Weights of a small CTC image transcriber.
Training: muon at rate 0.013, batches of 128.
Data: trained on short English words printed on busy colour backdrops, 90422 training examples, 23.1 epochs.
Rows from block 3 of a small CTC image transcriber, named by matrix and row number. Rows with one number within an expert belong to one neuron, the router's apart. Each number is 500 + 50 x the weight over its row's rms, rounded and kept within 0 to 999. All counts start at 0. Numbers have three digits each. After the name is the row's rms in percent of the matrix's.
After each expert's rows are labels from the 100 images, of 14976, where the router gives the expert most weight on average: "top examples" is what is common among them. Only what is clearly more common there than usual is listed. The data: short English words printed on busy colour backdrops.
# router: router (model.blocks.3.mlp.router.weight, 8x320, trained with AdamW), inputs 214-319
# up: expert up (model.blocks.3.mlp.up, 8x80x320), inputs 214-319
# down: expert down (model.blocks.3.mlp.down, 8x320x80, transposed), outputs 214-319

# expert 5
router.5 093:514535502519514399463522488464521485427513475466490542472503449410617556510473501441531488572593491517607515467441516406492487510538540540443564429499498565552578452440488476449425535375393490545494589454536464470474526587514436548481514518596453556470446509460527478509487531424442512572406475542476511459416518509553
up.0 092:474456489504469554526513498465515523439370468479529482509541489556527485458450473515487475506462538634534516512503412464481490448467464526515454476511500502430601501512490539511447549461431574476563574500576475480487520512566531535525477504422386503507378545525544461534496502495414430509497539458457533523414481506492
down.0 107:498591505450519477479436553516584504469582538572538495516556514411329472515519549617524584523449533466478502451543435406442526518510513465493492517484462487380449467430459549510424524457483569492431518553442483488471444531523397417502510413434492517554518429474486429476494573620483487428531564472522472523517488451532
up.1 098:506476524516517470534487448502552485378496555507533546544508486474503562526464621468467514413416454410485472519467520403529555484514489555459468557392499514544476456432470477485448520419495499565489460529546521545408575453532496567454559460473513508496449415488608479460470419607461531508531419474517531542490541456485
down.1 095:588466507553477537441534491521445516369431555505538564552435490487503501477501597526507475425486417467531488494445451553444595513458537477592487493506497513470479399388616432482430485466615594568527433472465535494532546427410500521614474461505469510513505409534567483527490516590523567458562456550507512501470572446453
up.2 102:491484527486527422560533519460511501492535530507537465553457508474501526496487510465409546496453516491493544433491553511496440438494524576510508477525537599552529480505565556468440561528560452498531494489467478454526394484538500483502453456579585498535457469494582434638482503492439452556425377452511461527611497511478
down.2 095:431515572503529454463561460555562476538435474457578450443526455502561490634462507392576455484582460450458419538530554492544483493499521505448537418598546465494489390505479537405536541497520485499431541503528448550506505464520449590494462483544442524504513459620578468490531515533571497488551472401513510548512592471495
up.3 104:455506481533586534440541464488528480578578536522502505415470440429400469522510578531496547403451509466586553437496533502499501568532499448464522443508591507535483528398563545422446461469479504536538472544552532478470404487469452476447503560544537556413528518538603432495489497485540466490551550509438496502471544427496
down.3 105:540408449517513546447466467559533520513510499552512588599527517493398467547484499455538452617451416539484470514548494641608423543496537410474540594478484502440427565483495490471534533487542508461519477569425524477538503398423456470491485457512508517568419594532563440521617562515527440526437468499492484516485546557494
up.4 106:463462475503531441489509494526449491559486610373448583522529471466541498518477542479509533505566471514543448517397498411483593491535482497419467434500490424473551419506474548444454448508493498488407446459514472469545567394485508423510505501571480541450570540442487494579519445460463472488518569443516536439496509542487
down.4 096:505532382542591537563544491497606504531526616565522482480489511540585582467506534517598594470413504481551546428468444449470562461475533494523468415528406547459492510548525567476536513533548594500502471446517524443524505463442503574473494511585502437516470433532575558510513574515484508551485473528483435471554471606484
up.5 097:647477525512389549526506555472505451557455512423438572466423466485421553429485502423509546505409438491544483433495506458535479539491531447437447498527472440520586507471452439569572510550506550469489567515496476581581504415515569363557527511587530415554446551560531520604454503547523436517493510542485514449605490489507
down.5 099:464472515516408431521508473619522517557513478515444545546534487540534498450625447489471599570461490467477528558528478375517458461413450567489519505559536527599499512493597487527513467582466506509472545521486408532492555509533476459450509504561445501448480513471531509419482531521520551508445452477519458545502551530517
up.6 098:441524492511589556454510513469463430496486531549489523514505530384515455503531528513488432521482480523502610453501432562440510514494515558465593505457552486459489397513578531455435418412482594469415460542425523517464511528428593475572545589443455457518438544400472605511538529460473609479514435514528549543490550445419
down.6 095:429475551484496438437609418570537505508465504508392569442507496557499562530416580415486484511524517449547341489520501399535515370513542531504490503441598427487474510442466520483529548465533427530489496493451442463473534491530471519592477463461575471510483514466443450531496448489604545538613520448535442612541482521533
up.7 106:513499470501510487506492491437481487468504535499472518492581551570438557496498495505451476497411433517520554438515494471546403548438586471570502437516516564569619548442530457481506451454528500546461461509625504519460415535546479435480495429548446472448543428507507593577434469429528578471455526470425575588511505521495
down.7 101:505475445491585450520445431535486504443443451555521476394465517380520505549517468530569504472543485378485442505534480585514506529479525485436529389403529497500434524445399496486519508491568604485500412460556470465485429587513493544459469472605516494559506492444461480560516533507488421497470477469561562480437602395495
up.8 110:528381561548423549537465424526500490491598420458516457485402517536418435526465515518559575478398557449388538547481469525548533525473470553490493487470545463536471525444427409404512461545508537405590469451580473510522482529604418615474500532465481486507447493415410460603441495494497573528514543461526469515509492489638
down.8 101:539484580498481493432535460503525489441407538521506471425589579576442474429556533479522539308505556437452507454512427472559470501526535512520480486506542344570521556555492423417514492530458504610413511435498485481493477426426512493515532541561491449547547470433525524500465495531521543515535569514415550468490477515446
top examples: the letter l; capitals; the letter u; the letter f

# expert 3
router.3 095:540500495510478521530464504428473553570557480516520541503481531599503533602500507478507564453533457478534567510488456525489455444550546411495501518535556546542506418543479550466497451539533568456521524549513595454429486611602490520486433328446504492504487632507573445454537518514522559545481568452432488522476524503493
up.0 099:542488548469463515537491515491463521549500392546556549541489455454509544451514456509484489460435462453609548574435552613487505487493503471478499536561524556531582541583537500487465485555454542565570476506467546550417495562490540469504475621636593542503407494513531490465549589506457477429449437538435448456499543547509
down.0 105:526483517480539483493506472537528492411480486504490489443506480456416488448554526392475448416502553508518514502506527569505585492425529526533470438460480584486501527545513466522511495533502480501387544467420553513527414486592576550535421386430494337470466551593498488563509484462416444528539618485543548488471395497534
up.1 098:460519431458425580495505560438469564455440462571454519531434560522541533608479634501601592388466510458551457490410526518558558524420447569444527372653517499526521564538474496461518528477512531530578586566455466504481568466463515470574528514538394423514533510440423474512574431466453507478577523483588463440449481526483
down.1 100:481577432540523626510453543535548572529509571457558525564433532427476543506497513433556516509477531562555421382570479547397512531400401487479422494481488503490503492506571541476496458534539517496585431580497627379491452535524476482454523516555495613446437553494530450536448484487580433442506517493561543542514470523550
up.2 096:476519570502473482544587516429476528450592508428499495557546469519547507554510480557468506474500508489596496545509422527488542558507488477557508563539522542466490538545514604441475533542365569465496489452501531480585520434482479441529564453553600499460452458599499475524529558431449537430479431472509543537563490460373
down.2 100:499508439504477467486445577526568590470406471480499587402489493462481595438506495427502450462521560473471481490505548466529500513442480446402478516442457465428480552480457623520323500443496494473484501566528547439568405497494418524517607541439476505496587447468531642561559469511384485551497470565465439546394548471534
up.3 099:520444487531480474555445437459443452483451516407511433474518532393460484514490512492454480465541491415511515454504394606503441411464444530392492565539480558456470472470528596510563442523500545459476587521418509547577529479478491497495394483584469489496385520392558508556525472473518527520526520456513497418462503499430
down.3 097:388516559535538508452560522515390427401508513525613463462537533556505505535473495449534549467545541431463554531519463553518478487443490484509494516564600399501526501554452565546511479525526525471407530451523563484544556390486642456547541505413470544660491538497505468549522568480601536465488511549532481575488420416473
up.4 104:489557424482428533584467544471443570572404543508423467562533424478435530516481513503467622469537451452594465461490538537524420432505537534477519431472514574542484567452512535451468516543489489489500517600583595468553521409473492533485593484526519553461521474403499562502607529578474565551514523519553487547422486535546
down.4 100:462421477555538456498511495524538438475459528532502605515491531526433516538530556497526511458488414494450501448410456512527578552529558564425481468465483542499542462554542541422436556617512444432485418536506604467506564445455529536519538598550421520467518506609489449448551528546568518440625459533502474477571484435569
up.5 099:491483554486496549395551521497486516466486416549535551508500541558485431546439439510512565467340507552451509498521472472537538600517493565457481499533501470495525465504444445481421540549516523532550498442500573456565524554450505515473491427566426555571511500404467441429541464448562347544472520523553501403519442444609
down.5 089:450449450409462566481515452543525469510500485541410472517537556508570513501450515402577537530566527518464541537556605410519487559567545469493547470513502510475469541424486430463537452437396419440493508501510465557572512546455570532538532533536483466555466596550425571511495522487531496495511508420530468517539450472539
up.6 100:495562580507524562482541548560401515526495500489463517479518523584484539527480440501469511465518496482596513472473444449580542391541546494530484479455528543534561471519529522474446485571478460442408434526425533554492493534490492534555468418562506375531485503488485564599447452568528510496538593500535429506522490408573
down.6 098:529601488468418454472467440502518515447504544473481457506520600496446529458427534509492505465521485555475517533434494507493469577555374467530509565438503494452513521408405522509590472494488496454421458426491495495422463462463486497477437544462486526445568477460559492497644569506529493490500469606444523524553577452479
up.7 101:536530530489486519499423437454537515438486547460489543530510524534485479487503494480449480526460434488468536547569487535495526450468619440481524520482452491468491489603583566479460467513542542508559558502383485659446580419521489524524383456504502459588485528413586453465500499469383501537455464542483410518631488503522
down.7 097:492497595539514502537465559529483465514436514435560596521484437493589469462510378565507538473533429502471512410549567571497528546483496483446472533509579541411400550506450473541558494509480460435506525491556557554533543412482476445447519529480462572493518327521536517412522472448507515541514473474437506491462472518512
up.8 096:444471539454583461528567469533483489617528409589473512534574510537580503602468489442540514490467515460454542469468458499430450536492428518503479438530501402576486517644441401526615489438477428446526544418422601541488508594519519422469506473409436369441425499423549505488602503531532409457480496571562556525457436533506
down.8 089:551546445496434559541530427561465553549464405493536534473534447409521560435441548490551495435565509540508504557521535566468542509513503488512508538525506553498455551470510437482472454585491578501574515541490454464507425551459447558450532435515509526428518475468500459551451549493440513448558502516537510492459411504426
top examples: grey ink

# expert 1
router.1 110:531497539519548522558497551475584518508488501491543560529490497470514555510568563611479510443492462451556580553593501495537507611484518411504516535411541448499588444573594556520516566518522468551449404516562445484569482474483553452565439585445582474517449571527440485494507466523411546556556517478519554521545494531517
up.0 094:505503447537533526534435424408588457467488525458422487534414510517504532499514474589512461463497356521481507509571414601444522521562578449395492538506549435456487498516484514395549425422564485553584514521562444506531477505463436507508476446484443452490521512468504406471556544446485513547440464496542487514458567441504
down.0 100:579467519561476506592553525510563500616534523568590552583457493462474475456519513553507592488521417541481524505517498559448548448480472392518518526556479445476475430523509500479526519428431429541503522596506402581507495554458483465610608474578402494420497627488534595439547480447484560544381503478470477564394463521517
up.1 100:534488479577485563557518503564555486411518492424456531505455457524563557521624546402491523546646453397513524402525494435461499459480551501523541549405532524499508473513504393499504524521467447502514545471588451469579522534511429530579551433491466514488498525554518455536435535529480493501519439495453462549395546535487
down.1 101:500454464526390380502578588435479505544529597527430494524503569459454368507494539578537560467495492495458532470536503530534504550551465454531511567463450546464439566515521469521616513544488457551491486488551564451511580458465496534466557534463484563550465520506559511583468401479472518416598472475528480478517455500459
up.2 098:526506393484593500480496508521511426493457531557482513535433449491527483554496516476498470525552433532629559522477557570480576499481543429529495462516562337585470453468492498520472507467427516568544463510471523525510512501460505557417499513530533535481545542442419465403459614458427513519529577561424436553578499518427
down.2 104:435507561420531517363494419453538442487449534490450467517519538453473567418559481508497522507549401499483421479401573492486551503505429467537542430514507479540411483497579568436527495648561599534402461514405456468486495519485553458524512498525535550546532477519442514454515394515532457528490508482533535520483468531527
up.3 091:536522496494478521403554457410432493536521532467463514516551478505518530462536508600503454464508436467496490506490525455442481454467499528509468526478548453307468598429560453459463484524529513629504458400495451388528456542462498449507469403500460484510452542423463460498517435477471382498545539535445513436383500473508
down.3 101:535470435580363562513483537453509530536592505498444539479412497526571496417418658562460512501552486469452439461538542567524503528528372472422444477532400590465599506423466540473462478467463512496484570510502519468467507587545463477480565520621506513500534464494483498512549491587491505453490461467441525553511400551485
up.4 097:555423490486418522579467510606460553552525588462596513513576508535602551562490511487481470461438464558543590469428597390447550433478478513511545540394440583428490485507386445481435451519394513460461565499520427479557527402497585483535544460603450513441511495462457488398503503488537503486496531513510466425451577475483
down.4 097:562477481518509506505526501566517501572504399522438564437528566574564492476543536512422590490530468569468608488600510495436548512515540521491488506520516509524533528551395578429484474529541453455529549528486451566433448588521519491467477471545479534426482482549482498522426451510478604531487407519445519614557559562621
up.5 103:510533441511598524410455540587452519532581440467528507475550455505523446523492556479512578454489510469447558616379469505519542528435562449527478426554492502453507461494508433408460457501423553541473470487489430537531558502439518564566534427486510547493499610503426470468494447515490551530504457524412527519460516513483
down.5 101:495496546487545509494352520549500459599553436594490571403447518547471644507554535466474462499522462493536484512550564577505524451558465385527487485525573453455536473504510528522546535494445540486519567564453537602511480429494496496612517440488512452492507487554536539520487408492503483452556551555475510538436535453473
up.6 099:594553498531612436489534496491486489551532467442595492482488463505509516468555521588467541474625465511433577518455508575526545501499469543585595449461455477578524457529540480451609525463423531411575574447543514515428434443418565507490467420515493476443463441492483494429372482483396553441465511544482488529429580424454
down.6 094:561519513425528528452544507438514413498558496414480531534449374496496462413554539544560431406472499500469568466461498556567344611495571445477480595509414568574507466495451504475522544435485470458560507500528390477575573543543564500415548465460512532520417476449474558536522477506480469452545495440606491491375552450502
up.7 103:568498418456583477570513546534489478459557627453578557529512495452454483510514418474470548539552478482521471503450405518535499617465522517505534536399443476518531480507488488467491541478430549510546495506451431535508445471524478531522436568474494527515574442442468605507486576497503434465538448480543471470510523469447
down.7 095:455573488484546491548518537550531520442440582526539530448411533453442516490432561533532428482529518531427524529508571493556598455562444579492474518487504431470479496516427514371533476505489539429515537401498446545522465464514455568430508517504481571511459497579615533515626407515557521376480542460476527508494455525410
up.8 101:546488403503501496627512526658491481491460426521472518513530574482550496380522545523509600491555466450511597401454389458384559604564605526462529574441504541467541542478538494538551487439490521527450419533508439551459511494537514510492459428392511422558466470498504464507434486577479566399468512451526488522545460493510
down.8 098:530453523550480510478430476489557460543498441376485503540506407445466550458425390559554509530430520495489482498537476510489407568476482548516511574464504522489503462610502479517506515494557474508436577567470497543503573494561499533513541466561420473530481532461431432530474440534509522507451526477390501431468529405460
top examples: capitals; the letter w; the letter k; the letter m

# expert 2
router.2 104:445498455503561398533540488471570440476475492518535577460457529411545560520561412485593507506577588526549488516533489580554454474440474605486516475466466404518473461448621555508536431517549475482499463495497531550564533490522541457494532513551472428490566454539455484547542507461552479447453474514499586548471533467467
up.0 102:549500431548469508485494488513645549534565578447532475526586418472511492535532498384555548589575501370531469570565466484525439453529467464410567563528567515466499473599413426448428403499438463521517589487496490520485515428473517526460527474637471514492522476487558498580562485466517509510561500504521492506536532469423
down.0 098:487572558506472549503482449434503447480475522461563412466449472487612564479527554444331494500485552498480460460555448434459521491446472570509456488402463597553535488500488546459478426436553490499567550461476421446519558583484523479527477426516587506457488504417571498585542434458614448539491520503477458507439422543480
up.1 097:558502548427484503467494433407493497427496427541512543423503503476544491520429481510567563509393524463538478509504519415473506410510574482427407528421494515461561493554575515522612529477362534517511509458571476573468561530461461530563474470427502588481524414469508608505422462480451414561445487493557497461640446470476
down.1 095:457489537481433484539498514600522458491435486457469533514511457562470449546413514467467424568577523509462460541489569512480555575540516487465459544560525537407501510492471521527458425431562467452577466432494415590472485569534477639455601562462458509457547513435541541505477471516562530544538448529502554405394471598563
up.2 099:490444477480456514578513428501453429461530486481495480494500524564525531478485450490534483595443502512389561473439485509539467462473481489398489584512631568464533462473490520506497478572497441525507465526575492532528533433490423492430396445532452465530443519517446553402612572498552523504586429471528390473532490507478
down.2 101:474424482480451461489566565495433521503521502441561541481441496424472478486520519464559471599500416461481609556636492411468538443431545468539495497515502520490429457415483494492491390414501424494596435449523501525501529542492564587550465477481511366446461556481539510567519580522412478424462445499544578468458479487503
up.3 093:500492461527492545526498479417511511538498449524565479509456376432420575517546531569480482586392454478493532502477611425485522566550435503516428501491495599503518525508468432450499399529427466466562512565512508498553510446535522522474549515449509449486514491458575461505430447430535551432452503572605480503474472484533
down.3 100:452398477497494411386486510414536494479509541491498609474447369504494595516467524515509531587502521483485455508504502541456547551554571530443513485437492502414572603536462482400412500530514437490520500502439504462436555467505569551546510502583456444476491467442487521530564510440391540496450421480447550460484440432523
up.4 096:470403506508570463504552502526498502529439575484470397485408481507500433489502457593449479469485493542521410540461609550447477527440454511464544501530460428441567460426435479475409440456445466495490491571462437392551539493557599474552456450496481503547411554499556599473495424516448467405524482427467403525515492419455
down.4 105:562628536469396511479570548500541480585413566572588415570531506541484416574524571448414486492531510530477437464474507521578601465523464519521474474433462468583525455467599497428564522419467434475528499546514430456583434486498442419586578545573472622506520481428454484545420520543480433439505443507425465484559558482525
up.5 106:487426646538511531563440547416492442521436487592557514365532424540529470500459492482435524534475512525450509443432511520598429599444608468519461516512487493497525495506449530435616466420431547559442551495550456436488582577562510532465562463477487534501549528458503451469544470415505523518459514452510582475542530481469
down.5 104:513557558432515610546447413549520558562426474516422562525502465471475636441415449543507432497496482607485460484593426507464533544491479449576529492443537508389536457550519458516493440507506508434493477400450514485625541623422545343572527522526534528550416500493506478543500482470513512578504575472508530476460473507519
up.6 111:507459501415571517533526409541500555542525613423516466477540389467469440510552463471486515375522495500455475484530472448549517498547535573573483464554512515521408513589533476537433405499593474519540484527547520460440500479428543543571546522395453484547476544509518462478504466488547435528587473398574481519526448463430
down.6 104:369575527492537542480494568463446443473468510543544489458522498559446511459561499464495521499550533420599483532526477542558562518558519463470548498456494431496419463518528542462476452482480489506472484467469467452461525533521401536422413393488435531526461541481537464471523566424507573460526502467462442547525484385530
up.7 107:517515484455551534494461492444465528453594428535518508509444455514482493478499580534410452485552610526546508609497494599469417573593437566586563552453476451435499514580571446407477493496505527507518469502441551580551504549477483444484462566463478479581451502524553413460545572575434502503580476431561552493449504498553
down.7 097:496477381524465466554454490532568401473549369505465432496477513506485476510467568491389517505476499390501529461526499535497420494514551393505458509549489570515513558453510503438518406469561461470551512458535504411555466504496474449526547537591518434542451511473511512464430511470431453485432497501490499469572478372497
up.8 107:573487536585448482531448494497505490546513509526499393459449481567506466526614439419475502404476421538549473524612435473488524491424430510471500530602528431471469483563506452527467465453514530411520543484461549498517484457540526482521457451477562482544449472498443532423305494382573547429485557525511520474571505549478
down.8 100:460564439498562519532425509536502477522478481489571559503471477530471559452376467592452495455519560533515529503514541561563514500485416571597464514570430436565493412439600500518541570576546518443429518577455527609579481501543466511511482585503540588450478397455460473528568480495465502473536470494551499548539487532496
top examples: the letter e; the letter s; the letter g

# expert 7
router.7 121:474504497516453454507529454559437522505516537517514459437478421561526453462417466443468543552447455474423399515515477504472541423473482486512404521489544508535414521452419422478559465600405543461536493508485444469427442406483449531530603520429558494542460463517509559537487525494552539469499465475537482495536519503435
up.0 098:525543475518622486421505501537485510569461522389440515448485502465485500629544494452519420515507558512484628493530555502503544482549512527503557455540503478529481465469532574424461526451497474418505565488510549427532530464475515420484511438587500572467457516458465500500519437503447558525449468421544544629530406470502
down.0 099:448514544463460511443566491531515556516510523533465449580509487470391544582469543481508531546565490543568433519498577499507403630479434398502490436465395526488477525584494474533607554379470398467490450447481595481507489440481456538545520585486477494564460561568496520491488567498514480394496477539565547481537512484435
up.1 103:399508612427464544489545485594495387436587354503521464456502442452541530548489570508503472504511409518521509460494431423496484455564562475582529516505494579478484508395528536467458579579502580468500515502555492547431521421396573495539593425582620472469443464448513484391533567494544455482477477533497504530535499607505
down.1 102:498474557417460528465521488439514538464553541562517465493559561646521536491487440514495484412451522390470515474471441560516468538515495573485573557468474401547414549639505462424512520506453500554486536462534516495572518510438572426500507569492460521458545436468538611499504481463467529486523555547586505513442490499572
up.2 101:540482447497502422604476474534421557502509528452557468430547534460428595469645491577527438505465488569503521519441445573574511514525456517478440541331494488465471534437519528486547535556605505462564391487384508422583423573532515532519454451464558527524504468492506650492518453584438513465522528550382385497520513502523
down.2 102:460503522405510501515476448539494476558468508456543540545494474533460527381544578568472467497440518548401515486525498486520472451433460436505537526382517520517490446597529568434523500534518541483453450569535540501475482531401511471393578465560535491519506407437499576506494445484515403561500422466534460453468445428556
up.3 108:454436572466542541473500447434432468472493462512556428497436510472549464468520439598561559482486534553500545489617449648469449458505601573532567581451428536515562537474588440531492540508607427582532441505467540524553577517487378445648502542466516534431601497494487511522501466481421440535555455475587493477468459512497
down.3 095:485533563520495516474526484503526563445542468446434492483395589479523437556407599416491472520552490453421590457584534459486502458411482481477440437491567585469490495455574485465511471486610512574550463470480492543554583504511550416529417513500538464475562490554505450519491536431457383524473552476485491606440474455510
up.4 096:451487565503487611463430453434424547464516473531542521481453509482513425504550491484543554524526472485606538470536458482371558543609469414491518516546565467526467615547517480482505577423506425511565578461511399409589509556521492497490462460490471418477547459531480441576462525515463562516368489472525557532501442579416
down.4 097:540482476576486454509445625539513444512604435473485428466446516474477527519484479429545643469511467447507460505503465536505502539523440457467554484486499501511482512551399485517431385496450469538447502481508489515538490565438577537542439552564450439483434542474482499504558524434562423547507484445529532499409477514496
up.5 100:509456522571480496602486546456596433521536406566461512425535560470544560488483482410515544585548414536514481440501509469471415477568472463519547546490492441491466517516482554570582556487503474496494491481473459462560464495540556592555464484555496471579431492477477491482553493527399552453514513487466501562411604477594
down.5 097:458493504434491536459524528500446390515576553545556569511544439519478481477452495575508528441428446484466526459579522499496466488546577463471492462456508507476504433436559568466532446561456449472564413459505445586516501451482511589456559478586483522455508511462489462504420498476621567486581433539501520432552436503531
up.6 097:412476507525482587420635522446473433512517451419487524508540515459551429478503496572520462454437530552465546471517492411444523449492528403539473576473583453452565497499480457443420529502503475576515501566503415479488467512474608479486474433479581486500504436509492478480570484568545501505426508523456519495574607481455
down.6 085:479522529537496532470461424548526469428485498485528501654585509501444517532523554397554564487418551499417526554581448567460460448624598459540498614524540496487426463574551480525573488482501469492535475538541525431500421534464423505424498541514453521557527470529485544518572523575603475460532530510526535535581527502491
up.7 098:430508489493548431529518567564454508547488594436512511529577548595490622543492484493496393542461505509536463481528629559528551520518449431504547479485397471461478493559496514456469550561465444538506445495510559476497469425542504485434540431449515489590500498504571576535506530504525497514499510464426467456471548514448
down.7 101:426578553506481564448531541542556435424515540612507432531542499525544612502514437452468497556544481509502441519505492507581464510517499425502541492503424487517561485505563558468555473452562578502543492538475514528462480525500490462522544563475571494545464558508504436480414505524489618506469515462571584500456555488553
up.8 102:460509523479484479533583586489546427435467449512466645556534458499546601550499497434498546461507451488495514452540517480554510544439599549454472547544459563565592468510578581482496439487568584464534546446419462526518569527521529532480493548583535495518559514483506560583533536484449445517472529491537411500533624547505
down.8 106:520382500424577485581496557458482494536501484522617517567509514535433536497519557575516481573499444526454534490445459536443510509606446469509553555457598514480477485476506509447460492530470548513497538458399546575540511523468420518518470488600445496468473442509518492515510529455588498497544531453467499567484525498521
top examples: bold; the letter w

# expert 4
router.4 085:432464521526477547475535459440394497428426446514473486522460560522447417450539496536493482537428476549339580461456399485492467461419531475511503566491377474525371505540471420514456560486655533526575588417554529475541467426547539538481567473458543458512517454526459478516545473480549523464477535497517443474398366545536
up.0 100:490462498488463505401517497423463421497533574535444455503537487527500493527535511581491566567521462538536507487536513515507480550476506530422514574537483491505544491478422423600581527557501459446450456510465512513493474587571609561566534484483461522498525509446470493523562494464568579480541494424600537561549466576541
down.0 096:526517492556444479589452553516501612476572527526518454441451509417452485464458476493465631418520545527511559517494487519542500482492492468457529480466512588618398470482481565433488559461564405487588461504472626481548562593436534550400516568610538487474504489488525539567481388493484418468507526498517471484503501471471
up.1 099:479534545542539538585555486615500542435515578479410513481547432489430509503482582508621450526575448449483568494533604544583467560484524516489550438590505512493512485558498464458509484509492533485469499456438496486524517424560457567520375564431586486520466474508461467436418517448468470481450448439420475458491539476384
down.1 098:543442493504569424427553525503535601497575560444506499493433607506504536500450459484511480541480551505535557492457508581478501466487417455524517514451546448445515458451439604344491548417478537640528483479585585569497533414448557545502530525422507524468543424514467517499475536458468534488513504557501482508401537490452
up.2 102:508467497555412547464442477545523473545533563477507527590546485468464566479491483528463496454554527513506454554445465477451410549537565409466487604538529461487466525627533534502428518581492499488536507541528507475504341537486512514468618468470412511499429555428478472496520414538533491448505447524475452608460477548438
down.2 106:502511328497390495536417536532464552484468400487498478461567422523529470567391603542569500484570579486564560481544473510464459481469541579419484481498508512492497503525465493454454489413497443456407525606418533411405505514535483517501478505580528486541414616449446431461499458469466507477437455498510505531485486588641
up.3 107:485561500488486457558482463468467532510430513464533425454461533403444497510525521444405548444469603350478570532438447511367423564544572460596517464563485515433461529589514363507496456540549488437488492466490490522471589477503515577578548588574570457488477477666423570381557509587468455512555614495502513533465465463458
down.3 097:459493550523546454464427480462473469563543451528435386560515455487566504434554481458538482544513473531510474553547539474574600499535491530533546527443531486472473470420509521504479535517421461422482484448490549519522462509458515439409509578477431394479611498459553449491489464416477543476457511586517526512519438591440
up.4 097:446502594495469487505486453438444493432405565579457555472436524545481451469584459551555440454507414589435446506505461589557483530439531533580500521429444491523526497516478477588507410490537575545456448512534435469453540589606518542438587491445466538516521503390484482433452576487535524496500463439535467476562525423490
down.4 098:628462442523443556460608562537451511484545551432572506552536552554473431409497541496556577491437552587539526393460467560563574564497604522504536499390428482544479518488533500531476551441485461517496538394447475505491503475452423595557540492448563515489497508495512536459521497444535537545521492575445360489501555516569
up.5 103:511538572479493445468486423489606471440428480501568454482501557593525515607513550524503503444441466514391577448535529379426631512413569552447507409466503465526515510542564565445513515524529539432547579508575579442497543563530459493523537511552522455440516517493490483549578516532426521486545466420436516499534441485512
down.5 105:497522439525479545465544484308567557601514459554568444494463486558513497521496494442528348526537443547552514374378507460406449538482492510511473565523465466505479376475536489515559577428511490539492561544525515512403399468518467413400509499466573546489432392529575465507501476498576473477490488465480569482489507528466
up.6 096:462615529501528506485562517503453561539468450527535432581481466490577433460564563489495515529482519523502494466559511412481486473452529452515480453496546463649561540581507571502518529542563472518577533492468462495512527490489621436461523485519507507574673454515472459561619507573561479466629517475594523574511498482454
down.6 101:332507432445446486509572531495526562587618472472546489491563438465564459480409530499441481538400448556535577479451461523500449466459429460442440555500545475527492577487562491547399565559466449487575486566487506462435446392565513545459413528449407496513520507456545519496409518504521410592530520516502492466456570475546
up.7 096:466427650546559475566438450515528462486467543421519538524593522492523538583505546507477507478474414406542496570523453440511484525477537463550611518535562520501527479592490464549490462467513460543555596479447454338459499540515552458475467458500502498477466487481479455498571421480458505514480545549588607540563476519449
down.7 107:566490481570442481513499559459516450502476607521524551509469614560465417510465563448546519539608514474589548515556531484500439524433515563621446467482457486608474513514500507435587591412586482493551528497463518459479575534568488452385532428446415523495506458532461528541450544499426465508436554604398557527452556559547
up.8 100:480322533444456517547525453435508579546499496422524542460489473528458477487454528466575598556518591488499543504447536473498512417497528474429521546595488437502532444555545556601519419505496414591433505546521472540493530473467457504496559510458492535506491492572559520384498455457500503466515491544396446430523569484477
down.8 104:424538543454523485424416494444586397478459494430518480520569522517482465508471564458505509478408516528454475530580522553579585451489521580436551464483460511528590484545500499586529528493477514413497580492573488400499474546547547506541463528468503483410455503491564465524620543533519529456455456438500487434454510495368
top examples: the letter i; the letter l; the letter p